config.toml
dataset = "short pieces for a synthesised band: melody, chords, bass and drums"
input = "waveform_16khz"
num_classes = 12
depths = [14]
am_softmax_scale = 16
muon_scale = "match_rms_adamw"
lr = 0.0031
nesterov = true
epochs = 26.8
Rows from block 9, named by matrix and row number. Rows with one number belong to one channel. Each number is 128 + 32 x the weight over the matrix's rms, rounded and kept within 0 to 255. All counts start at 0. Numbers have three digits each.
# filt: filter width-5 conv, dilation 16 (model.blocks.9.filt.weight, 192x192x5), inputs 150-164, a 5 kernel for each
# gate: gate width-5 conv, dilation 16 (model.blocks.9.gate.weight, 192x192x5), inputs 150-164, a 5 kernel for each
filt.76:074096179141162121158117151195123127100123155094116120129115117128140122114096103101152178179125134084114122086125103188120091126102123142144085131170136135145159134174092133159107118139123103116088131103077116184151129105088
gate.76:174124176171143100145128106093122127168150110127123111110116131161120105056175131125105140153100136115162095093108100103140135131159140069121152133125039139136130178070138148157043134133121144136126074088155107128149134150085
filt.77:184155065163143146155094119102172150147181155142145141149100128112101099161180136119101133118067182116197152157117121157080102136140126167143188124144118114104149160138146142150163118083123162096099111127184155109152169156091
gate.77:119113102130104197171092145143152120121111165102175114145121119141137164084117187146161120115111104131068171154102163095102116134104123149153079143082145147152094120148084163137118168152122048087133106128135116128127113090173
filt.78:174072072096139208138107136165104136117126127093112136175140158066116117112090149159104118072126141078117122124124168136122155143130124164160123096147114152126104081121133094172165115144127127102137081127155146135102116126113
gate.78:134103123173090147171183141087134104108167111168127113129131082121134113146077169075126153145118168116166079107105158083171114142158129119133142163093132152085096101098170177156149121153115161051054147122148227074094098128144
filt.79:152123061177115123138126128156152118105117095133103151133122125097076098066115145131157089107124126120151120154138120076090148125156193123165097118112102154133142081129059113152144077114176154084141110123118098103125082106074
gate.79:153045076174075120162068165088168150172090091119144123120127149133130117199119049123103099143129136181129116095084118112091167117110068095149179155140124168152096078121123090141112096140170140109054111161166112154106136091132
filt.80:102053128137095162146119127107108171152188029126167116174120100187147108136091171068168243118147141083152122157137171090168087142153091092084197125111181168113109104119084134136106121117132120120129135115141107107104150143109
gate.80:121138119158145121129137118095143126150115093116155113124124127132113133151050170192144058113119121086127086170110121100136086131173130134143082215111127147157143134144113176104142138098087120071095101182155161133081165122171
filt.81:112115138112089091123123121125170135127165146129125116147122124139113156177186162151098111181135116095154137092164115146081100123116097166132160161077137188119179160104091129151174012171161190103189117135114058109094092115157
gate.81:096103128142145152074159142131126204107158119136121135115109148126139128105173092146152151094123110128108127176107139174082158099159084127186167139099083149128126097125048168147145214127132100110032165140171081233061153138103
filt.82:156119179117163136096108117128134129125115090127165141178112094110094090097143129097110098144141056106142117095114188092109194133131134063161171140167082099127139129107098153122156102108112164095116074127119112129133171138123
gate.82:145141159115106105112125168136132123124136105177104090130174125107138143133059125183132112134149137126090132111187144084135106138139099180119135131123120115138110181147164072141149126148111149140204105117118149101195113220128
filt.83:152112188175129155104155104138083142118172122109120117139059104110142122165108128087100106165111089196122187139113111068037163115095157064069115149153118133140147111149125103140071124177084140175128128146137090152146148125105
gate.83:114142104152162096063112100061084195089156105119127117157040164108127087082157108184121106138114154163163155137117112074103118105124166151089088123133118153131152060156167157096191132123130105151098095070115083144179135115225
filt.84:110120150124158140126157142168105120129122100103117145140128121150148093159146191186184097133154111157071146059152101188102115103162075126119115170086096144072091122121149128141175094134162181176080137122114126209155145138090
gate.84:136151123056136189104086048120094129185160151147096121124124114136110192074176073119100066131102106164145134153147077053164106152111165108121111118134128124183131143168099181079116123091166176151140144119163177112153129166126
filt.85:064134169136115138161081165085112125089144150160123067099116066124141184093170146151116152077150127154121162028132104148173121106113122090073111152148149133058118096134104149125137107182110143094102063083135172126189164126069
gate.85:120129179142124079139199118180105152076132105126073130133109145117124104129148128181134196035068175118078189098156097136133105095148084176203123135087099124063167132094130104045092128109147130092114102173097160053169071168116
filt.86:193154124127149101159142087065117177104123132174127163121065104094060114158160159149082123098098115085052124132099092120147113114138168174175096081117130123148129091176093158131122165130116148138094137140095173097109165128113
gate.86:148101151138184111083139080126069124142064077129111156153096172137140111174104156178130116177128166122142143122182140108035134136123069109124127153104115142131167139063068126159123146139101122100039114141154148080119116128142
filt.87:164125145121154136100143106084157144109110127079121171128203046128144050173141153111182189161119079111116090116091081137184100103206088084085136085143138133119186184131146063080145156071163083154126127108171128137067140056162
gate.87:150172116167203133141085112147126166113160072175150103129140117125144231213150123122211133112115090154101122127117141179115115164110114046134110177212143131147117151118077141074219169171127174145132083175085130132068103222189
filt.88:153188113171111088143085113150162146089149109134138116118112127077105171181096163071130113120086177113094176126111127085085121140123178176137124133178105148122132114115106176083094082167127133130145123138058160109122148083087
gate.88:146109096207105133125141081108110121179076082126160150162138133109132148092187125184129076103129100144179097081141114118139182176130129201149185144133136142183133058079145126089108171123143095119112186139137170139092054149196
filt.89:092101101159103153102121103178102160065163135103079103163120157129110105132139162164104136103194110105116121097069087165174183105160058151145108133131139121164153057148125166131146060128173156124077110124099057129149195149166
gate.89:135125153133074074113149142100126138165122099137133132132083118128092142184217081192158141161078153109102122137142155130089146116151140120152098152126091141122116184088127154151178142071100157177123150183114171191117159124164
filt.90:164117204141200146140155124101137085188121150164125129052145194145111188102142122127101123145073116173125122135130120140093104137061183153119153066129128147103090105166147138142096134157101135241085158158117105112160163172165
gate.90:060176120138144153164155154151144118124078171129063121107135159193126148170124123183115138050129122114097058153115147176146113125129087172113072167112200117137108138108117092121150172090110147148128159128091120131095133198172
filt.91:195166128103090139125150120140114149168112066104135127127122112108064121090133089094093122104143134152140148149136133096137074154095137168121145056109085120155098149115146132147143045112161121093181116165117145134090115128172
gate.91:163127177175153110112117124162152134118080076143082082119146087146109082116103108147111061141052122104124116152116123065126129173115117136152179129121105130179166164115171158108155174089139109165069145148078118164089148119103
filt.92:103076151162127168112111081096144145168163129115163124136140156128122128116156126102097127211068086120069152101117126124114105165153160105125144116078175172124128140137153075119147068148143155109183139161141109070118125137139
gate.92:112121139141105178164145113162111045087131126188106127144090187074111101133150139083135099112119132100120066160090180101076102166165111096092128126109135168139081088148093144158082061106177120108148122149137100148110135074120
filt.93:172177076065157185157129093158085131140158126102150102107123165121123123121089153114116054115118133168087108166170112119066066103138145164116091142153156116103163142146117117162124095203098130072152108109083176118088139117108
gate.93:164122162140180117124145143148134190088125178110117161107128099117129193153017110158166147148126162108074029091113142153089064148118134098171129147151091080094137146163168234097090127104105147082165141122138092158049110133149
filt.94:102138126140142139131100108136127174086142141132156112086114114128129116169140119141153179139144099127186070122093191174130169110132143166130126134148157139123091121111130130150117098156158118124152136126126096099104113018147
gate.94:177147194137155078104101156164154114179186090130146199142174124114149105087193120099176090131115177103098157126168154096157124157068173165175176079167095160118083141120112128118122136121163117076088145131121108139056127189103
filt.95:110061099143093132097142068108096105100069159153136130120174166137149100123139101137084146195105130148134117126154086079100160118127052078143117163091071130097142099147112120123142149206132094093093132152212104140141111110156
gate.95:134124172069057108112054126143152144148137071105099166129143106141107171129145134135171140075091131163110158075114112093107164123102112142114122080093144179118131231129077152099160108170112078151120121087076066143109114130179
filt.96:124131085126164080110158112191128159113123158177115208105147154119087163133063163101103126159138199099061129110145120100080094163128087107120142136128123117169110130156145097114087146129129163123111080082077119158115075121119
gate.96:138131111144118154118108131111131107180145155097135090124139086125106134167092118147185088089136146110100062171142131129134100151128118198095100102215092138118128210095129194163111119127109162103151124102085083140125116133087
filt.97:073164131075075135151140090136139110112183076096113103139128103155119169164125100094166144153136115101175131106127101129127147117088150132158087114103109149133105175092119112149113123160113135191169130089117154105083095115209
gate.97:155108106130058084107147114108134092131128129125107146126193162079174177080167149094171083151061176201142103123108071145101171150143132119140119120105156150138157112127144090148155116107147071106161119117148102146146154105140
filt.98:132138165108162063141103157198200078067100099120150162116158080070100157138158103116108171193141172129069087100142161139131089184092173123109144164193099138095152139124088112102142139111104127123070131156127112158155150126086
gate.98:117103121165093132125147073108172164118097169120137112104133126195191125129115082083134058123188102170203082185057136101159119131171113103107111110122140135104102099157166126086132085142127079109199098107237079124166151133124
filt.99:075131131055036095038178080114173103095088190123130121112135124130104122151092154108151171118150109157086127118126104150150138135125125100144151086194147105156119173133116109137127089122163141143101136161153101079170171143116
gate.99:085117172125151124128100187113100074122108211111167141130199198195125124087156145175117149084181098082091169150159112134106150147137117090118126103131124137155139172114105123116174111143088157185065161157120122085125099115089
filt.100:119159121080132094130097171132100149130124156140180134120130183123159175121245157125103116029101131131127180132151104145061130121110182116118173109209121141112109132098143099134096099135151130133176140134118156106108129166152
gate.100:153147187095164142135201129164035187115146130135162155140148131108130118134078228184152107163137122150143082169123127128126126092157112144124105130139133132093092137132170182128153139168159162136095117097108127180106152125122
filt.101:122172171133110146146111137163075093134184131133131071081053114104107153204193094123147061143103141126095120095167140174116115100108160111134127145218146133080098240132147126154172113159099117133112112108184180164104130120078
gate.101:182117147191181151124140123080073131182101128113098080111150125131116144124176105114113160080137096114114143035182158116160158104112074139167181132128172134103079100095142086144103166126087099152106095104163163191107063105106
filt.102:133158080096120123075113136117130109159086153106178183155119094118152091125101132198142134116114137138086113145059102156172095130110157049162134116143115136175103153082126198150153106151186132132122111159116063132191133127090
gate.102:175102189080185156119131096119174110179083092124121149129166149099158110191101132154143160133185100151108154111184114176090151110114110124110129131103024172180134122081107117133203152131141114162138184100138046129130124159102
filt.103:099091131103117044154165113150186117124085104164120168125097107160113104134154091166133147178098087137110073150129112164133166155124070141099125162199161103185143169154105130173112103162168136112155115119146079119097094121119
gate.103:146185141114104135158112125113154146078155157178108075132184145160141098110145105142141142048123119150120142117143160117088145138138113172130195096082142125078124137152096096124148086105079114110150092113112157136168145155138
filt.104:157148173139060143084098184105169122136139155105138121089098087122093134160088146107196130155113095121166080124136147142126128157124144114094132123160125077176116114130141125126082171175092090163079161207139137122123120166112
gate.104:077119099169090142139133163096153127147118140083097145111163142155109129151141070149166092125078161147175132144103067104125166159148121109071162107154105104131076076199156132150151117159114152142144121103138107150122142161134
filt.105:150099129116086161122123095130139121129145086130121145073128127162133097115086095147115159095174152115131127130125109170151121130164105094198070125072161136165098152131120152106185168134075089066124132143103128191144122075127
gate.105:165164125132111099214203161182122111170124094111112156030049100148121120163104098151162125092185154186121159092109129084143079126120112151143106073137085072142085101153148155134066154104155129140126110090093132180127152105156
filt.106:129166106113112077090082103165050098149071159124130124087193091090132126103184081088130019098145191145076144144115126120114119159109153120133154125087050105130122103117127175141123132119170164164130157064160072131135143183146
gate.106:127128125169191115131134146102145066082135125133121094108096148164134154093138115073106091208106174143100105105093164128112121169104181122143170119192128101152097107196119135145114150161107171125134131174099156163149099172079
filt.107:159126120102101137138166110156085095156133139092097104096128204133121124120136165131126090090132186093170121170133121116106073085122186236159110074114153080138110153154122052111082135131155160130143165095139129146104153117065
gate.107:111109133124110137091159190102090169096096132121166118138099095142108155108150195120114195131109126105174138146149122097094111138111134168117151179091192172091123095103085165090199127168121177109135102147131077133101114055175
filt.108:141110126113190106147112153177117126116138132155137088108126137157113168154071077071088117156197039138099137162155109112113105169146194107096124106128095132160092161166124142104174186130091169120138138170145123115095160077153
gate.108:148135129110099095150138111206113132154088180100114141118089128110133109079037147106091084164093141149128101145128083097086126125140193114170123083141055125120109122144099137199149135096153140141043206171117130102029135159111
filt.109:141143110099100099118100106121139090110155133167055101187145178115093113183119184179130150058122119171139156175105165149111180190132101170158090176132066129146108152196140158153214058093111098087100152107178091140105086144107
gate.109:142147126134106054148106087175179132130107114154143131152097115137103140138173149112172169188128163080122132170074118125156118068177130178134119117127107114128139112132122134112122114139155170098089117125066153119131123178088
filt.110:141117168148108131162161150153107156165171166151159106111108093157138105130116134136124066160161149097105117141134107124080149134160148152125112164163117105128163152085096135116089162092108098129133133150207056149108117152108
gate.110:145106115162135108153097158091089159144214115101118134120104085135163148114149161127103157133124127142158107099066090091170130158136114117098106082152153137123090145155138085134108134186104120130058167127111143142153124152122
filt.111:114201119133136131154110130191104098138147129141097159154103183126154091159116108131118162164111097179089086148181127121128123135146135114130099116131160132145137121116138104154132148114107115141170145145145121119115095151094
gate.111:071153072089187143142107129141095187196130103080108145109148104112140073137121165045108155097085148197118091086135156130194119143143104108141164101141121159107131136098170140121187114157140119138179106101083159165141141101094
filt.112:125124120123077125156120129065092158141164177156116145151160150139150147112152186089151080141139172105196194086108090111087150108120115089217097086107166134161057161161091097154142095152116014127106139150156148151123059180095
gate.112:089078098148113145143103117043117131124143194144106147134186021144167083083119096129148159161130173099087096076140126179157127124134195099174100172117134156125130078087156153158110133136124147115130120112112139125144099169039
filt.113:161052098150040151132111147126170146173123015056103144139119158170112117123131091066089051129160142149162098140108134078159117138071196111125096103131096137147180100140107127091120125199151090169169126120141122131109081098157
gate.113:108062109127087109115124110097159153140139114132148143143135125151124146170108128100100156146146156136191071167086162055153131145076104107112156083113178177175085114116071084080117180087113159197135114122094148078154075138153
filt.114:169139091176096174096172149070053171115089151148172150112117121134163154090083071082154163100080143131130122134110097156127148130104131152114183071133148140124105140137151126143161135116176088105135119146106044142104126170156
gate.114:155115087119084155160137042170101105149101130124157177194108106092093143231144095128193141146126084074090066130068135184199112138109077096130175154136122132164099164202158131108098125104152131144125123150122133175134114144067
filt.115:116086085092103144109164134132139078166189146129125092122139074094158094129174071128074089164126143117140062152122154081132097074143161089077065114149129094147170145123114133190122077124068107131164123098199076156089168133085
gate.115:087148137130097150139127086161165099136117138174114123120100114139145127079103095138132122200135164131187100174152152089161074121126119131132136117103111109123161114134157121115170095140144112157163101141155136057203116157172
filt.116:118159123127099094123095151110175165148157101126157120138094065087064135127121142175080081165173102063109146105168171093197158118140186121102117182123144108145160114134134156111095102103084088133118158155154098153152094082145
gate.116:172102111120096122111152091117180102138129176144131156136078113141144167137169182100131102106132119168107172196136131102122128147099185064125167164091103115113143142139153136115108139146190106108116066204206160105145152048165
filt.117:163105089171171131124146163092148130186103156127119113127206147114154150147150071160107154161133106165146161129156160131165136203124156122099144150125115142152081153104179080048136171129122088166238116142101139128167168118055
gate.117:104142141128089139146138131086121118117179124139095151136119121081131122120144198099158067143109135069093102132134116068072125133129170098109066105094152089071100117201181124101149096111162142102131104116123087123130110073144
filt.118:165151132141040157096107162089083149075152128124114113145131080135194083155157141123057109113085139133111115172123134079089098095147155113135088154081164178099089118139164166134120179086091104115109187146112152148106173130104
gate.118:142139119083089126125174152136201146164102152153172165133088151116129137129129172138145119161182094162141136159096117122149178157111155107104145088084069145123126160097122125134157116070104110112141100193115152094174156178174
filt.119:132128122144072115127147152063060140148144111115122155129184125105111119130131158162112107124118120152179124165095094155129115139116154207141158090083106098158121096144136132160114134116131175106107181130113159171113047073101
gate.119:134106105151119182128079116195106095120111151116115101137149167154100130104183203128159097077129107141119191148138116108157118103138096128079123090086075075144142186104237124142091179110137090097138122139148147134144140154146
filt.120:117197164118115104134124141133066166130165163151103156077160121114134152179161159094168191141087154195112123148141180177128145110104128131098136131159159128087144155137118151119139166061137057096089117133089150134113141125093
gate.120:121162181135109132139114119134115154225142135152203133119117170181167151110157129129143119120073061147133132154168141093154100137093120112130173149120143191065102114223150083064115106156137118086142107149135153145112084127123
filt.121:084125130157090113077110053153097149137218137134128159159135131168117163166103142124103181092099097120166119114138148175104133135117077080082150096161121129120119135142085117120076115163119146108121106140148142197158116070077
gate.121:137121179139158107145140145168142154082159121170087128180132106122123182137152143107086136075172177145070085110101141126132151145160089093126074133200119108124149097147151097163078115124102113155095161133094010188104163106140
filt.122:047136094136151153120169120151145086134130100137140095143104165084059125139137139153100176056134140179142153148148143081116137094156121156213088105091168108120143042214137098179152131113123102081123124136170113143067126129169
gate.122:125165095090159052078143165231204132125120105132108134072107128105158117109182104095133116103130148113120159112146113129133136110168096153127130135094134119110111097132109174175109067119094062109148072122164072095141084136096
filt.123:128086184140058137060116162173143158124164146159201131122066140147195116122145153093095127120149156141116147099147170095072127132143091157146146117141164178133072188142093087137105094185148133095127148162132159075181126106131
gate.123:065085132112181143108072108104213173102169113093128154115165147122157109184154170152164125114109116079116154092134123119124123100160163090126134116140117125137188057101116069111118163100092140221095142155116126180069150141135
filt.124:107139152138155052100159087112127146093106178102143126133111166148118132107191083105108084127135088140103227137064160141138145134087152182145083157141150150120114107084061114177118101116175066146123164157141136103171158171154
gate.124:084152108093121087146160101140076193148137089126061113115149199095126105165166161144153082107102098124111132161132090146113122117065117179125097123144162128067170154065162120102149144106105151223086168170135104142120151128208
filt.125:115061096151145150147157134128153114127117142106110106152135090134151098212134132142200104114109091133134042116128109119177155126123091128122134137142144145079159146151160150111148127119165148099168073116064135089128101159118
gate.125:122153077097121130124110075106158142159174092123132094136180165105112089190079114112152153089135085142107127104108169161141145108126096133189126163169116153112121153139062144107114147143092127141090145151083090137144107158099
filt.126:131172075083064095091156167137188141072079094153121110121120090133126114064110172150108068150143148071131125188147062116156115085091120179150180135074094080112173139136106173143151122100130167110192120066126052134099141105171
gate.126:177196127126114073116132103175193122129155128132130133133116147088156074140152097135108120131168101116093200176133121074094072171128138166139129107132137151102110107098167090138120123125129107105184172083076068085098150171176
filt.127:155073143182127121137140113078131097146126103124104134111120165163116091112135142121152205149126121123161144122219134104139153141161109113120104120106120151101096130122104097168130122140105138161193127121159111098177053131104
gate.127:174100132128100187194127114188094082125062179124132126118117088093095110139148124126157117147062157144139141072153132112104164125143150158135143138099098095114128157171126114096126127136094145132152169161123180111121125156098
filt.128:173087098173095150080123024054149146129185156140129135140095155105089098194126108073134140102129105083171115120098124123131112151108099161136089064150138125119132131134071150116137122147177099084125176118125098142099131092186
gate.128:125153182140173093119083068106091113175141108155136143106157089135155162166164124114140124115092071132099165165111125112143145133153128099161121126184072127145166125109107124130125120153154107173117129096112129079099147093125
filt.129:137149099082106128162151102109164139116159177191148134125130132171127149120176202144126127136139140104119078166108141178166149139111119095144178130081138067155080143061109127087130082115130133155141132131115087121139081139120
gate.129:051107109105117115134137151109093041111092098123105119157140092120113113178125083139194228176154139185117081124138070145174173170133133092102152073131123116166120118112154091142116126122133160134063134108112103143112158160115
filt.130:147154148113092103106144105100147153137128132116126111118113133134146178173116121143146083078085142088216156079161114174153139133116111115138150117163181105133105094107054100153142175116150087100144162177098080112162125080116
gate.130:129106134123128149124067098129143151178111107103126159113096164147115143106102067106190166139167105120129147141092121134128061153071127100109126126111103188172097190130139080097135098158143103162037135147104159152064089148056
filt.131:115183128149111085116111135114209140145144111139125122125113131132118119082109145188155135137121077141193097112104152113130136148122153126131170129138133103079132163130102166121147114122138124134109098100170093101163159128087
gate.131:132107083127171117145143115110072100119092152084165128095180190116094116132079136150138151121123144117123137137161144108123108106137150188152153080120055128111130169099109164156181126127134102107129172232122103117131059138140
filt.132:145058098162100087132161114100162133152119181102137128112138087175125147100137136067144071096103180096089093160137074122170105130093176125104144117176156156117094099118084189126102147142105114087181146156151123106104109107153
gate.132:073130188167110171143082112192100098111161102082071175123136134146137097105082087114179079217124126133150143130122088081134182119141153107097096115105117127135102151116134138075152160084105079114094184146195140139094098083105
filt.133:160129110137161180103110086140150067156134104104173095155085093182092103167148141094143112151061168126096120134134085144193105121171164124096130145135117089157136124116141135138151087114142155155140095094162148158145126140157
gate.133:085099122147138135096094136116153179103099117171139113127161139154157143032123121132148162113094165137179183150125176112146124134119146145102094148103129129116124098141143153141135120097167108098164121163152164106089160155059
filt.134:137117097106187142106112116169163140127147142113151143122104109115125123127124105151134146072139138132091201160159143147196130125117167137129098093149158160162151100209143130034074138077176123148143175127153163149094122145163
gate.134:084109201191199138110122107168063169153087162058169115144133119109104144102142151106159128130173193130032086149151132179129099047162116144141157109139108203097143077151118157156032121091110106156130117094167164162169115105105
filt.135:111111126102081153091119144089114077187137068175116111129111076083136149099189116097080156156145170099192083127138107114161150169145136221140129101062102120124128135068131166135145109115097131186160142116113106091118100122092
gate.135:078105108176197142143157120149209124121155132154166104091153131133099085168077114140087171142075147067104138174146095074185092117168179140203160129156148203140140118114146091051130157105165135152156176135162175126101094141171
filt.136:102101152110153155124128132168129137071137136118157112140116131101148097149127103072157102143090149084140137158105104083140131120151192123118117181175141152107131134173136137123139132147196091111145090088107129077138151091174
gate.136:154104092144105083135195093128146155094136144108161114133126124114135169142110110117149126113092122151168155132075116125117172190130104165167185135195161179099190143104157151154135120137125145097154140122123140136157196120091
filt.137:066099108111128130077115117179089171134175063144180133153104092081118166068142126101112006108111121118124158158114107080183148163122172112147149060121085121104143187136110169164116103127125135126100185105176156093083068140088
gate.137:164077091111110170145171070208065056100163181115148154137094194137132093154177105156126113109136198141091083117103164115109130067128121078155079088135099166140132098150158107148074128137084097132136121092194129153123156110144
filt.138:143172131133100102138121180150141144172107097153102121122155110144134121156137136113114126054127155178114090115078105158142169118138090043093132103139139103153100105145112128123123162150107123175101114125131115141148123093151
gate.138:113204107090079079091133113117152147133112131155116095134165158124114131121134145197113147142107125112078058170148148156143143157136123139149122093098140126133129132099148172162157178152096153142150200107142122128126128114095
filt.139:153191136066163108130120085105155130106122129142143121172116180149092166116172139096137223096136137124181164075119125109059190079133126168123120097093134098083174133066089081144193129161101162127099152126157134116160141077116
gate.139:153142134142116100081164172173086121142137108114137118101125175062083130161160169165169117188068132133172172148138071126136202110157123098145112109099119117034117096158156161166173114123132160134127163154134072164060169160144
filt.140:133092135155110173126138152166108073117156083103126087139143157166195089095107098064074170117160071135176163041214064138171116094164056146089161136083185095121121090106158088188158124150178087111091128209169073127091167097180
gate.140:156114159168135173127080080078080088171171109096103110139086101125148156097179097111113118138093105081087119144163110112149097165106111098148141127096078151136124103077163109128097165118137095092143107144091106118150092139169
filt.141:145121135129118160151152131066100127118155149080141139088152077149162126126113158090099135123169067149216150159120141147147136135162157094107170150110077121116200126100138103100171097185102131097117121183128137122111156092087
gate.141:054136153124170177132129090209110174180125112094131101075110158121104139157058150100101079109107133144080117167111106108140089200150146070124118122157137091134150121181135153129138157139140111125114148174122171109073117193185
filt.142:186124108120101138193113114045129133111158183147139137161125118142114104189109105212133166097131104118123148120106093095105152163152110194139098158118133144126159157133117163089143139102124126157062104108113099195131150116100
gate.142:137181180104093126165117091131138132120146172115100149123109123106119181149141055151181169111134144181205103140097163193114083121098093114157154134138132133093086112146133090110095085139163145108109183095092094166151133138112
filt.143:111112135113120114185111118101101176159052091099098126117178134148133154094143093095180165171113115151057130136055083162119083124134122152092094114103117117045177139181156141185164131095073159114158130080129099122104157107145
gate.143:146103100114137163145101112111129106141157157126113117100079175143100104090090075139117141142127122119091104080128119145122104152164114139120153185168141054155109096159153144116104118097107190180094084126105110160156111136143
filt.144:075143144121210092091091151113137139122136183109103156130178112096135075054135114109145071141131131093193105134185129104207222137162152078162138114192143145120180056152115153112110111122160138140119119190153073108135148128206
gate.144:107098098141135121159118092128075129154162145098155130136152185126112131119136177141163137100137105115095129118139132147098151154124118155099132152101105138140128164125174112081219113135089173148103110153149100140126080114114
filt.145:129131111136141144091138114134115139111095097128107110126146120119161125135146123100150144132153093160100131089129082152120179156110105129117170093186150161106163152131174084157088093099112131081151136120135123114105165130081
gate.145:142133161087103142149158122127176104135145067134140171100167088117109131106169136139080099106118155121207141126167113100097102108123119107093197088146061156151111139194171155138236147144098053134136138133128130147116109083145
filt.146:075093096106130160128091156121101100171136107101161117173085117127169166130108093118121164137195085162172160070095158169104115137123129114067123131121145161124170113137128129141121142139110154078120192133148151144140093143013
gate.146:130157148139108137109086093128183126125149128137180108173092152163153192120122092138124155164153125107109150106110104072068104142160135063138159193175101169153134177117173108149113115088131168121116088100162144100127162121146
filt.147:139178117149100198184075144159141172190099102140130125119108074173100074120116130116168109151102155115121080114169095131128130163089123105119086114104156140141092178195172141092119146069126100132115132119101161167116077137104
gate.147:114165170140210126110105113118108112194098103128140109111118140122094131147128163123115158134163171125133127128182101131140108139156142141111084101124168104113114108106124146120133101108082172160115123121151145145141062149146
filt.148:188171080178092148131150173105129130124101157115123098092127133136108142081165188099125067099185159153119148094123150082141103123107111129093178141094109093162110187204103121116140110154139107132164167056139157095124123107121
gate.148:089118115134079170144170169086154126100135128144089129123104113137176123076155119118092119115150146125151121101140148134104120097134125084072165096100149113092096155182116132171179174116156141158144190104096122150121122098104
filt.149:111076134145063106134134115132142098102083181133131146129166106119148123076110127080112154130155138127112137103113148163104127132120110101114145099052142143135153127086126120163129148180121081155129170163134086115131175100077
gate.149:116100134136159160115102099144168175182107143168135135145137141137139110097130096082075174143123124143153158091134082112116145145111135151142157135066178160185216111146101167046169207135075089095123126150129170047156105118168
filt.150:198108162154137129067081130158099185129141115099138121132130123162123150099123072101116188094182082161112192121166150123155096142123154139083133139114088118141061135100149170062155103098129108146178105134157134122109072067076
gate.150:127107157123167113132153153201155144136129173120131168122176089185111160137112096115103158148150156166129108164101137128167105175091142114139090119140125161119109085160171137126156112101114097111178141172056144158137114172126
filt.151:176077121172105147092138137158091189109154178111118117143155078104107141163135078077121175115139121117126166104167116133127115133108110135056121181155080096112220116070157100091121123128087177091097065167132136145134151102129
gate.151:145142096167149159139133158156123150145200184098142148150136122175119129138158164126077111177115095103157091128105064124138153138160141084095163175165106149104148120111106138119186129211100094124126080186102134124124141075113
filt.152:118092106158181240154100137145023113179121149073141126139135144106083133207119141183116092030173165163100093095116081109098150145122111086201121112165107155214101141149108137115090082113106099131050203140134122190118066144137
gate.152:173164165088090179103128122108116154116129167114158145122083148153145145099185166133119152053157076112186157145137097092136153093131126141156131107122116177076157111087138097143130076146138134139094123134104123116088163103100
filt.153:124107129130137131061147100100168073167137142087113152175149121092207118103095161099150096101161141081168083108133093157091127146164088166095079139111178127117141173096166095090100104131117133096164154053157145143119192103155
gate.153:062118141119047089104089106154152151071170150123154141162097152139091147178180158122121148083117102059174110113120170088165169152161087107081114180186079130099156138080080173101139180125136147052106151160116180128145155136101
filt.154:156088122105086109182144062131093163130106163115098160117178137153136096121169099087104165115145104175129130136181126170116122108111129117099191102097123116169124167163126067132149111159160145143135075121171102150109131141128
gate.154:167189159173088153121106158149139148109139138054124162149165131140080127161132077155116054115090149070146121168182161165150135137085154102163174104103143118133146146116118191084093130139154126151140120143168119146121140105164
filt.155:102135103106099089131154118166131158138117166123139130132123160142112115131126112124148154077130140143114084177108138152070049091106122110064153224142122120182157135134109115147063165095094140085115144130102127146083171089079
gate.155:168103149170114184097142116149023134121086109132122116100075085086106146141169090145154109115070214130097108160122127138104131108129126087141089138178098157085108097180160155126120126155110114153142120108139069165112201122107
filt.156:118150143094151166113101146140141191096115136134143127150104181142131089162125157129135119044140120128156157123140106112167129094203160136135122147141132067099143192149052096135102157145087150190132142188110148171145098127117
gate.156:123141133134160158126114063155065150200121188118159130146153146135125134184146141104138165068171164113112129156104126217087122083107104093166113131082103151111160147199114136096113075126145121105088115091100139133074195109119
filt.157:078106132109114182126120171180088126056150133132127118145116178098138135104144126125105109181090162136133130133087144156070155145155143083137101088177156166123136156095098109125202085172177134173101106134091153143131134188131
gate.157:116130138070114138112087093131134115147084138080127126096104090140121114126226135132093200121125111151136144057117077138090131103166108158128084145071117106151156172091097208093087192129111158138110106114092148169180120229121
filt.158:108166121109157118110078135134115114108120129142100158125137110149079196148159151072135128148136102136036146100130137181155159133108168125154143145152050150117145162123140117102113160145103133177117104149077138080116118087115
gate.158:157119117111185183113085110149149159091084107125131107133151139151189107161153149112083162042089063132117149145157140223118105089151127137073134133091155126099101129176153160178189075107113097087160153115190156075164143138151
filt.159:085120169119098063097121155089154135098096046145104116125113121132128118158114118160131172114090195177150110054146118110123180162094119092126148159112179106116146155096140087087172150244122133109101143122099137154141089148140
gate.159:093126155196121161159142162141100121128130101175109153152171163145119145090126088138140173129154064094149137184162127107114125144161086120126140162180143080176142210147158150072126083054161125129142122101110085122124165108115
filt.160:061086157106054128137134109096116157152165131121122158155079114100144122116117131141108106160149146147130121043105129150113174138144189136138166164102062103104196060075128089153189087141141131100133068122141032131086101157093
gate.160:135116115130070120074132141105140161219051065163124181091169076156158110052155089145117154078155130168098121133094048142099116160116134123100162067101089043169108145136082112170109168096132130131118137161082142139127104206064